{"noise_aug": 0.002, "n_mels": 80, "input": "log_mel", "num_labels": 32, "optimizer": "adamw"}
Rows from block 5 of a small multi-label audio tagger, named by matrix and row number. Rows with one number within an expert belong to one neuron, the router's apart. Each number is 500 + 25 x the weight over its row's rms, rounded and kept within 0 to 999. All counts start at 0. Numbers have three digits each.
Before each expert's rows are labels from the 100 clips, of 14976, where the router gives the expert most weight on average: "responds to" is what is common among them. Only what is clearly more common there than usual is listed. The data: struck, bounced, scraped and rolled objects made by modal synthesis. In brackets: how many of the 100, against the usual share in percent.
# router: router (model.blocks.5.mlp.router.weight, 4x160), inputs 0-53
# up: expert up (model.blocks.5.mlp.up, 4x320x160), inputs 0-53
# down: expert down (model.blocks.5.mlp.down, 4x160x320, transposed), outputs 0-53

# expert 2
responds to: steel-like damping (68 vs 16.1); clamped rod (63 vs 12)
router.2:506471527541450511490484519537520499470476509503499534534487501473532530468495540506477531463511500459483495532472504528499534511534516533478519496476483476533463
up.14:569521499463484545513466479483532512506503501509526507474530481450499525477503464473471525514537492497505513503486518455449503523525526517497501526540501501506466
down.14:507448498493539472502529524493489533478545543472525473553442500463477470515525531514504493458481485515515488510545474501474489487497519508507470526490539499494465
up.15:512505521540502499462475518455495508486535518561506538476484470482464505527495501515460497512497561528559461481492485493457483463482478526491500503485513487494501
down.15:467523493531473492498487477484518536473524492517524497544553545497527489482495470508531499533512544501513509484474488478463506544505517460518504440444501501514515
up.16:522527512555504523463496481499518466512515456470438507500497477497498524501463541463468505487525549452512492497497530505494512524486491527496522460493469506522482
down.16:494479494521462459534511521483491543485481523513518473486482489490505468503554478474481512484484475479495456553505516530460469486489451535485558497510508471529539
up.17:512474502504496470517489530508520462511485518470505460555494487525472506508491511538522497499465493519481497475499548529523482497479516471527524514473534493505502
down.17:481477521507513494498511480558541490537526480465510462493482481466533509512491521452515512469500460499533538512497533544489485510484507482492480461512520520518478
up.18:483475510512533472504541485480453545525516521473500495494521511525493484491492509432501535485505505529512478486492499473473448501511491493500499467499527526514502
down.18:501504497505486532500515472520520530498488461475497492482507446500501533468475525475497495468517508468506501496491479496487474513522505517524469506547499482535469
up.19:505520522525510508527485470486527497516483530488511517468480471556498503493462457497518504515437522527455486535480520501502453459522459509516508519494522503522531
down.19:500519529482510487530507504532522563476508494498505505483484499472524509532483494434528467519470473486477486498506499526499482459527450508518537474467534507514551
up.20:498530510488531492509483515496499508514473491564515542497515470532481519504504474496490469485450489528512499498479541476469490463490465484469482498472532517488500
down.20:469525498503526510514488477477500516474485468516489499485481504527496476501488480424478521548459512527542518492492451467497465548516471508526482493497491493479493
up.21:499478475495521519541510499513455539462493509514495511531474525510518473538475525515473479465495475510509549513459551508533538458478546487527487525485535498515503
down.21:514462518489484482446511492473467490463529479519539502506488522488530502507476484537492496489511530508513533499502472519507502481461501542496514510525513479473501
up.22:535481491521499499541527500455502499511520484450492520457510545525498503505484486495515529501441493504504487509483543490494486493492506518511468477516498510538516
down.22:527475477563485531477500499492532488480425487475486520490550511532533524498488510519514513477468498460468485499464501531508467490482470546510502482497459474559528
up.23:493509506549499506485492515526495489447492502488533505532475470487464511460471499519463501512474466505498514494504457516437499524520465529539500534514474488567523
down.23:508493474439505487520514490466493484522518475505536488484481456518479515477533512433487526486516519513516505496547470485509500525541502493493468459503533531452500
up.24:517507538505525492457496514489463494524511484468478497477537445488478500503487481484499518506522496525523514481507542523458473519462555488503507530533494534461525
down.24:544520530542496495514475477498529504526462505483480489489496479466441518537468493479488554507450470547544518500486519487459507493507487532535505494535535481528500
up.25:515438513518513509491491506481484528482492498509501498504476512525506508536492518536461452492522506507525485526494494534516524425475540488500551503433523513514498
down.25:506449530491511494479496494483527537475516502502535511531467516498486482509462499471470509475528509520522482524505479523513522470482499493538520479475517490475505

# expert 3
responds to: large (95 vs 33.4); membrane (91 vs 12.6); repeated hits (44 vs 19.9)
router.3:503481448448486498475489518462498522505514489518504463527482525520512478528549474460522454482489477529522488515520525525542490501511523495526535505445524487475479
up.14:491472518529498496560509545500476509505471496486473505504555467506486512499487503520466459452473533516501508501491522499531471471466475515517493504525484528534473
down.14:465509466549454505506482517472497514522493522513532460519510476502519479521553502484509464518485515469528496467492527501483502500468486520460467459493483517505497
up.15:518563523489529521507517483497520521513500489518496481532520485481462502467445548479547487506467515483504518479512531536487516484522574502539474517535553489503455
down.15:469490514459514485532512486541464541499503526527483527497452499501506502556460477444498469500490501504479482483521483542511475499504444501523486522504506519449489
up.16:495503513541503520512534482498504480531510501462464512469516492508475485510521507530491493493477512512530577453432534460498496475486519535469463463513469577500488
down.16:509514524499511518483494480526474516516502482499475462513511462531469486546520508527497474484493501518552514500494549477472553463483553453470502501482528501496469
up.17:529521484501516502509538494522505502532499487441452513497517525485484500444498519519502530545479523475490491483500512461470462515533475495507518540471496515502466
down.17:535491483497539506490517529499525505454524470515528482519517467514504519499537493479517521475488505504550529513494545530482476522468491457523463495503549513492460
up.18:511476474487517504551499515513539506490457505464488445510497486520517525509509492499509498485501454524449527469484534520489503510529531473501465488485555502498492
down.18:498482497510480502543491508523465487518476539503543454513512492521553486562506509490543507502486488462486480513535491536483479507483469517516467504510500512491510
up.19:509563503513509563546549452481495502495486508481470517482485529541435506524487562544541527544456481513503498459529499473475518475488496483431450526497547502503496
down.19:517498522490493553508515471497525536489486524485511530488438523514484477497479516520488493538517552485533480476495506490515515484494447444453482464481495475475508
up.20:496508500473476477474488493485495524485496517490475539514505509510515522542505457463488521478496495470498484503481473523488454500475488470522467480482543498513468
down.20:513464511511483504557478502534530512474543509500521516475467446451504502447501519527505501466497537494485494456503493491474468473516507466487487510499501491511519
up.21:538533498485501517509486488497531520505495486500531543505518475482466533524483490478515533526482491491494515496504505477488459527513519478479469499477503528493481
down.21:528516501518488473504465526532518536494505493554528518509529447461485512491483523504465488491505518478511506484530488494477497480487537460485441533490498485525493
up.22:483500517507525517549492531522499501505523519536506518535505458498453517518490479540496467493469490484521518451505486491480502502466492483463424498507503509527495
down.22:530506495498515490503522484500485582478507469512492523512484512501476497501534511497478487492501504517595459486517527501454524477479500442504462494502508533532476
up.23:511511496575518520557514498507508448523507476514469487479536499495495483507509505552481499467456535499542541462456521457492479526442500528483514485490490500518481
down.23:509490490517529493478515495468505528513501491526474492516496473503456507534534507514472509507528486523554514503485522458454556434448549478474461502476523476529482
up.24:478518486521490495514515535532557548477500493489493480504504490523498491458494505522516456506533493500520545525500550537470510514526539443524489492483540480492489
down.24:481488516498482490560481501525479507504477525480540483507490477508499490549518494488515480480464461472500520515503470513512499522503471526520468496526514513500516
up.25:542525458544482499490478514447486515481520500524515505513545469491499510527546495444516446496460494514536492561460514443488505482493508490497475491518498509515480
down.25:486514480476428522486492539439510501473509493487504536513518523511532489487484512533519514531516494470489510513502479490458496514522475510478525499507483435538525

# expert 1
responds to: reverberation (90 vs 24.6); hard striker (90 vs 50.2); text has "room" (90 vs 24.6); text has "reverberant" (90 vs 24.6)
router.1:483536534489499514471526465520435519465512461539492543454499497513518509488483500498516508496534507508499555512448497443512512464491494534498523497528473553485518
up.14:506509515520498478508508475519511514492439466532495481549530462500521532513475517473508479452526507523494516529475538471528499542527488509527483548468483526491519
down.14:466499536510480490489523494480498510500468494458494489454488518546540502516527490462515514533482437473484465518509492509516528517493521521514497507512461551496517
up.15:477525485505499546476528506499482510486491500509489506494484475478472499505508504514509487570548523517527525494492490475457547507471477465502463536493506559487501
down.15:467517471514460505484507480441530541497475505549454519500504514492498488474548494529511472477549531462551511485467504523507552529464513510500498525505512507465509
up.16:491485499494501448487508479452514501500536517482513454469552501476478522504511466484463527521513532514533514493464557499485501487474572521472474512474544538524466
down.16:550450519475440484475476494525489500512519489522514441513537479524524453534486502523497518505472525507527501536482514523484474469481451508527495501491485502537455
up.17:501516522503496515513495465495509470535551488505516533464473517498497519492517505464510556513474453493484462527521502499488468516470489559506515524524464499499526
down.17:509527532495495550518462502519481491510483492500504468482491521509496458546535509458497524501478458490469484528536473488481526450517508471477494484495507499543500
up.18:511508489505474511495496510470474497539497457501518521493476521508512514508496504544470532514519523488501501506519527481461552477481512544502511572498499501551487
down.18:513530503499470499460496494472496509502512495490487461496539509529512459500533455450502539509525494511507516529510480480474509475560524517491513497463516528476521
up.19:519440488495514487485540520490435535517463520483496488493511494564489483457523488496462520527538499475512509466522517498515535498539493497530460506454491540528486
down.19:493508445485516513485504446477524484503512511550509477484496489466474490525513489536474509522438504532470469482501517489495476510515477504503461518501487533525453
up.20:511527513460473542510508464506532504520503535482495500452502515497517497475480510486475547533443490524517484472515476511465518470489499510484490503500520490487469
down.20:511514473510487485528473523517535487513540546454498541500541504501535492472482508513543548494481523475462471460510540512504463500528475499495537458512509489495468
up.21:503505480564545477521504504481474484479520523488509436533516499484492476492499464484493478506493506507527504471504514487499518520417528506522519498482522537529477
down.21:491451481491518459431495470497493483502520535498517495525510509480488465529457441544476456480487524517545523530505508484505491501479452515484500491455502528525489
up.22:536507513492499508497463460470507498469527498493506518531550487449455537465512490515524538522492501532508490520503527506491493512507495516492454533553538467519529
down.22:492486495465530535509496536451521464486508464493521509508549497550539491520533476518508505532491481491517533499483494471488469509494501491504455537491507494496495
up.23:514478548516523501470511529494491470511516487485495478479503494492528535490470475460484469498508488541506569506476530485475453533513517501519570497442538510476508
down.23:481524465518510534528523518510492477495466512510497455537521506537528482511499500501493505492477487493503546525517512520460508513517504509535528508518497479519456
up.24:524477481533523486476484519473484495497510483456499505460532528493469514493511480503511504483499514495495494522488485498479522498485471527505496519551509540502528
down.24:524436528479479477502488476455570480493545509485508500524483493498511521509517509553483520498526485468520489522472473532512477496477441508519454548546515496503453
up.25:521509469519519539457519555484533520509479486536453516479489500482529480483506499519513528533530539496489522503492529453520501510528506477513486568469462503498501
down.25:509505468495477551475537491453470494531476472532478491498479534485520494477498533499456509517514500499514497463495456515479565494504532536490514501492468480474500

# expert 0
responds to: membrane (61 vs 12.6); action: one hit (58 vs 20.4); pink noise (44 vs 8.7)
router.0:487524503506506494550496517502509511522498512458491501475467492538446469497465486503530508574474518474493515470505489486477475518491492478462450463505478517488502
up.14:500524467468553484494500503504463512534500501525494494484479507476456482506473492495487506512531513509521516465521488464480517492482509483453465531503526540485496
down.14:465489508496525474540511528526476512494480529503544507535447491469469505466481478551502451504483503507532489513507478516462527506500492493522493518511493498486502
up.15:508503552504537496535552493556500531508504478469473514495498521504474521465515510516462520503480529507511507494493505518463468492491495490512489503516528528502462
down.15:484494553509539525490510472518497479527474479510462503498538444482522516444458467524463512518492502507517541500511522459489502511497463521540510511433470493474494
up.16:491502548476522522467523466508470521507499479475475521459489532524466495522457454580491517504507498512505507479505486502456530510436525482462481515486536560502535
down.16:493485509502502454488506495468547506463478518545523510468482544501565499519513471478455542487532498508497490509483477508529527494481477535483527553514489457483489
up.17:491483502507512490490537550512503488482498489493457542491480466510492523497493526522483481452486551547511527475459527474489493475514505514469485521519489514466487
down.17:481519517505489485527510499479494471460453550486450530506501474493524539495497507532473481527517511510515519474500501542521545507498485480478494490509516436492537
up.18:498510479555511476525534531475517514503451503498510509495471519496505480500557518539457516485505496485530484490504521488523551534482492488524504539524501497479485
down.18:465506494493448494478456539498482488478522504463495497505505471537517516474479518477503508477535513497466530517482464524502492468547501538514533487511485463480495
up.19:523465501553518475506478549449464486524503492507486496498512503529478484498491502480470513509499502517496458481508505531505475500492493498526552514478493501547449
down.19:493550481472501509476492501467501496494541520497491441535489481471507511443498513524510487485495504500521529490487516497508524498503508490465446492523504490483481
up.20:489517513469514507540514512525493480507493501525533518468513499471490499537470489488470485504483528533488571488472570445465528502505486524469506519501493513487484
down.20:524491516504505458514515523494477490455502548484460523505498523466494522495469478535478478505507520497500515467532466548507564499478478498487502539504542483512556
up.21:515505545511561512450511499508465542512465474494521500520514514495500533508497439505524463535457542506483488479483527507473495502490514451482460500505512529503479
down.21:506490522521512505505539475506540519513505508475540492442485537472541483512493520469528531531438476504507442501482503565479484491511474491462497502504490487506476
up.22:466519468487527477479490527442435482546479512525500508494462512526497504470499509503472492487525495537509488489516476485523555500528532524493486540514499534478531
down.22:473530478466496472468490532470479533522467515458467510538442514506501477522514516523470500485534470521485505486508494514514536471517489512469521485500485459465492
up.23:506506492493537463526494504473465504514491527528506475524446483493435501490493496506482533515486456529518541452509475475458518508513555512502508535486522486497504
down.23:487517434480515479474557537472454537481527555504509503525471526485466490502512488494474519496487508521476513470467483494464506520499506491536493501465501542457506
up.24:520475518457487481498509441489507518499549508501531528511530451513465532554475529484478496520507476557542502489510473493469508468519517514481470493477490518498477
down.24:527509463459475512473479485517471503539507535481474448486516448526495509549463507513452505492512500497539546448504491498457539502520562509495473528479512534478492
up.25:497510541489459505442438465504494468491497466532467556511546451480527526519496521520508475523535513493496510493525465453526524504518510505487476498478491518516515
down.25:486506499470442508476480485490494469503481463500474498528518439516523543514518532512499477446524503504521523501525512487506559517532542481511492516477473512491522